Weights of a small segmentation model.
Model: 1.5M parameters, arch unet, norm groupnorm, activation relu, widths [64, 128, 128].
Training: normuon at rate 0.013, 15800 steps, batches of 64, held-out accuracy 100%.
Data: trained on dashed paths with two dots that lie on the same path or on different ones, 295000 training examples, 3.4 epochs.
Rows from block 5, named by matrix and row number. Each number is 500 + 40 x the weight over its row's rms, rounded and kept within 0 to 999. All counts start at 0. Numbers have three digits each. After the name is the row's rms in percent of the matrix's.
# conv: 3x3 conv (model.mid.2.conv.weight, 128x128x3x3), inputs 20-29, a 3x3 kernel for each
conv.22 220:500500500500500500500500500500500500500500500500500500500500500500500500500500500500500500500500500500500500500500500500502500500521500500500500500500500500500500500500500500500500500500500500500500500500500500500500500500500499500501500500500500500500500500500500500500
conv.23 121:500500500500500500500500500500500500500500500500500500500500500500500500500500500500500500500500500500500500502501500522501500500489495500500500500500500500500500500500500500500500500500500501500500500501500500500500500496500500500497500500500500500500500500500500500497
conv.24 155:500500500500500500500500500500500500500500500500500500500500500500500500500500500500500500500500500500500500500538707356500498500501500500500500500500500500500500500500500500500500500500500500500500500499500500500500500500500500506499500494500500500500496500500500500500
conv.25 027:500500500500500500500500500500500500500500500500500500500500501500500500500500500500500500500500500500500500500500500481488476487485483500500500500500500500500500500500500500500500500500500501501500500501500500500505500500500497499499500500500500500500503500500500500500
conv.26 025:500500500500500500500500500500500500500500500500500500500500500500500500500500500500500500500500500500500500500500500481484469488487479500500500500500500500500500500500500500500500500500500500501500500501500500500504500500499496499499500500500500500500502500500500500500
conv.27 023:500500500500500500500500500500500500500500500500500500500500500500500500500500500500500500500500500500500500500500494480488468500500494500500500500500500500500500500500500500500500500500500500500500500500500500500500499499500498500500500501499500500500500500500500500500
conv.28 099:500500500500500500500500500500500500500500500500500500500500500499500500500500492500500500500500500500500500505487163488499446500488422500500500500500500500500500500500500500500500500500500500500500500500500500500500499500500500472500500500500500498500500499500500500500
conv.29 027:500500500500500500500500500500500500500500500500500500500500500500500500500500500500500500500500500500500500500500500485487476489484483500500500500500500500500500500500500500500500500500500501500500500501500500500502500500499497500500500500500500500500502500500500500500
conv.30 180:500500500500500500500500500500500500500500500500500500500500500499499500500500509500500500500500500500500500494494501498500512497500504500500500500500500500500500500500500500500500500500500500500500500500500500500500500500500500500501502506500500500501500500499499500500
conv.31 135:500500500500500500500500500500500500500500500500500500500500500499500500500503500500500500500500500500500500497501000495500500500502500500500500500500500500500500500500500500500500500500500500500500500500500500500500500493500494501499500500500500500500500500501500500500
conv.32 013:500500500500500500500500500500500500500500500500500500501500500500500500500500500500500500500500500500500500432411382428470360500471361500500500500500500500500500500500500500500500500500500500499500500500500500500500498495498498499498499498498500502500500503504500503510
conv.33 191:500500500500500500500500500500500500500500500500500500500500500500500500500500500500500500500500500500500500496502572500503613500511782500500500500500500500500500500500500500500500500500500500500500500500500500500500500501501500500500500505500501500500500505500500500501
conv.34 354:500500500500500500500500500500500500500500500500500500500500500500500500500500500500500500500500500500500500500513501500500500500500503500500500500500500500500500500500500500500500500500500500501500500500502500500500500500501500500500500500500500500500500500500500500500
conv.35 009:500500500500500501500500501500500500500500500500500500501500500500500500500500500500500500500500500500500500477321406357436400500395360500500500500500500500500500500500500500500500500500500500496500500500500500500500498498499498500499500500499500500501500500508504500503
conv.36 047:500500500500500500500500500500500500500500500500500500500500500500500500500500500500500500500500500500500500498500464498499467492499499500500500500500500500500500500500500500500500500500500500500500500500500500500500500500500500500500500500500500500500500500500500500500
conv.37 013:500500500500500500500500500500500500500500500500500500501500500500500500500500500500500500500500500500500500441392383422498409500473358500500500500500500500500500500500500500500500500500500500499500500500500500500500498495498499497499499498497500502500500502503500502509
conv.38 011:500500500500500501500500501500500500500500500500500500501500500500500500500500500500500500500500500500500500485367401385452405500415383500500500500500500500500500500500500500500500500500500500496500500500500500500500498497499498500499500500499500500501500500505502500505
conv.39 009:500500500500500501500500501500500500500500500500500500501500500500500500500500500500500500500500500500500500498344386375430404500404366500500500500500500500500500500500500500500500500500500500496500500500500500500500498498499498500499500500499500500502500500508504500502
conv.40 012:500500500500500500500500501500500500500500500500500500501500500500500500500500500500500500500500500500500500436362409427480388500447350500500500500500500500500500500500500500500500500500500500498500500500500500500500498495499498500499500499499500501501500500505501502507
conv.41 302:500500500500500500500500500500500500500500500500500500500500500500500500500500500500500500500500500500500500512500502499500509503501503500500500500500500500500500500500500500500500500500500500500500500500500500500500501500500504500500500500500500500500500500500500500500
conv.42 059:500500500500500500500500500500500500500500500500500500500500500500500500500500500500500500500500500500500500498500496499500490495500500500500500500500500500500500500500500500500500500500500500500500500500500500500500500500500500500500500500500500500500500500500500500500
conv.43 032:500500500500500500500500500500500500500500500500500500500500500500500500500500500500500500500500500500500500494500418499500421497487457500500500500500500500500500500500500500500500500500500500500500500500500500500500500499499500500496500500500500500500500501500500501501
conv.44 091:500500500500500500500500500500500500500500500500500500499500500500500500500500500500500500500500500500500500322667500500678496488500500500500500500500500500500500500500500500500500500500500500500500500500500500500500500500500501500500500501500500500500501500500494499500
conv.45 050:500500500500500500500500500500500500500500500500500500500500500500500500500500500500500500500500500500500500498500487499500482492500497500500500500500500500500500500500500500500500500500500500500500500500500500500500500500500500500500500500500500500500500500500500500500
conv.46 023:500500500500500500500500500500500500500500500500500500500500500500500500500500500500500500500500500500500500464500419499501392499500409500500500500500500500500500500500500500500500500500500500530500500500500500500500499498499500500495500500499500500500500502501500502504
conv.47 158:500500500500500500500500500500500500500500500500500500500500500500500500500500500500500500500500500500500500485488227500500572497487577500500500500500500500500500500500500500500500500500500500500500500500500500500500501499500500501500500500500500500480500500500500500500
conv.49 187:500500500500500500500500500500500500500500500500500500500500500500500500500500500500500500500500500500500500167500623500510617500495500500500500500500500500500500500500500500500500500500500500500500500500500500500500500502500500500500500502500500500498500504500500500500
conv.50 101:500500500500500500500500500500500500500500500500500500500500500499500500498497500500500500500500500500500500486500503500498500503500500500500500500500500500500500500500500500500500500500500501500500500500500500500500501500500498500500500499500499502500500508500500500500
conv.52 188:500500500500500500500500500500500500500500500500500500500500500500500500500500500500500500500500500500500500514504501514506503509503500500500500500500500500500500500500500500500500500500500500500500500500500500500500500500500500500500500500500500500500502502500500500500
conv.53 135:500500500500500500500500500500500500500500500500500500500500500500500501501500500500500500500500500500500500505499493724328501759529500500500500500500500500500500500500500500500500500500500500499500500500500500500500500502500500497500500500500500501501500462500500500500
conv.57 120:500500500500500500500500500500500500500500500500500500500500500500500500500500500500500500500500500500500500494499572501291511660496470500500500500500500500500500500500500500500500500500500500500500500500500500500500500502500500500500500500496500500500499500500500500500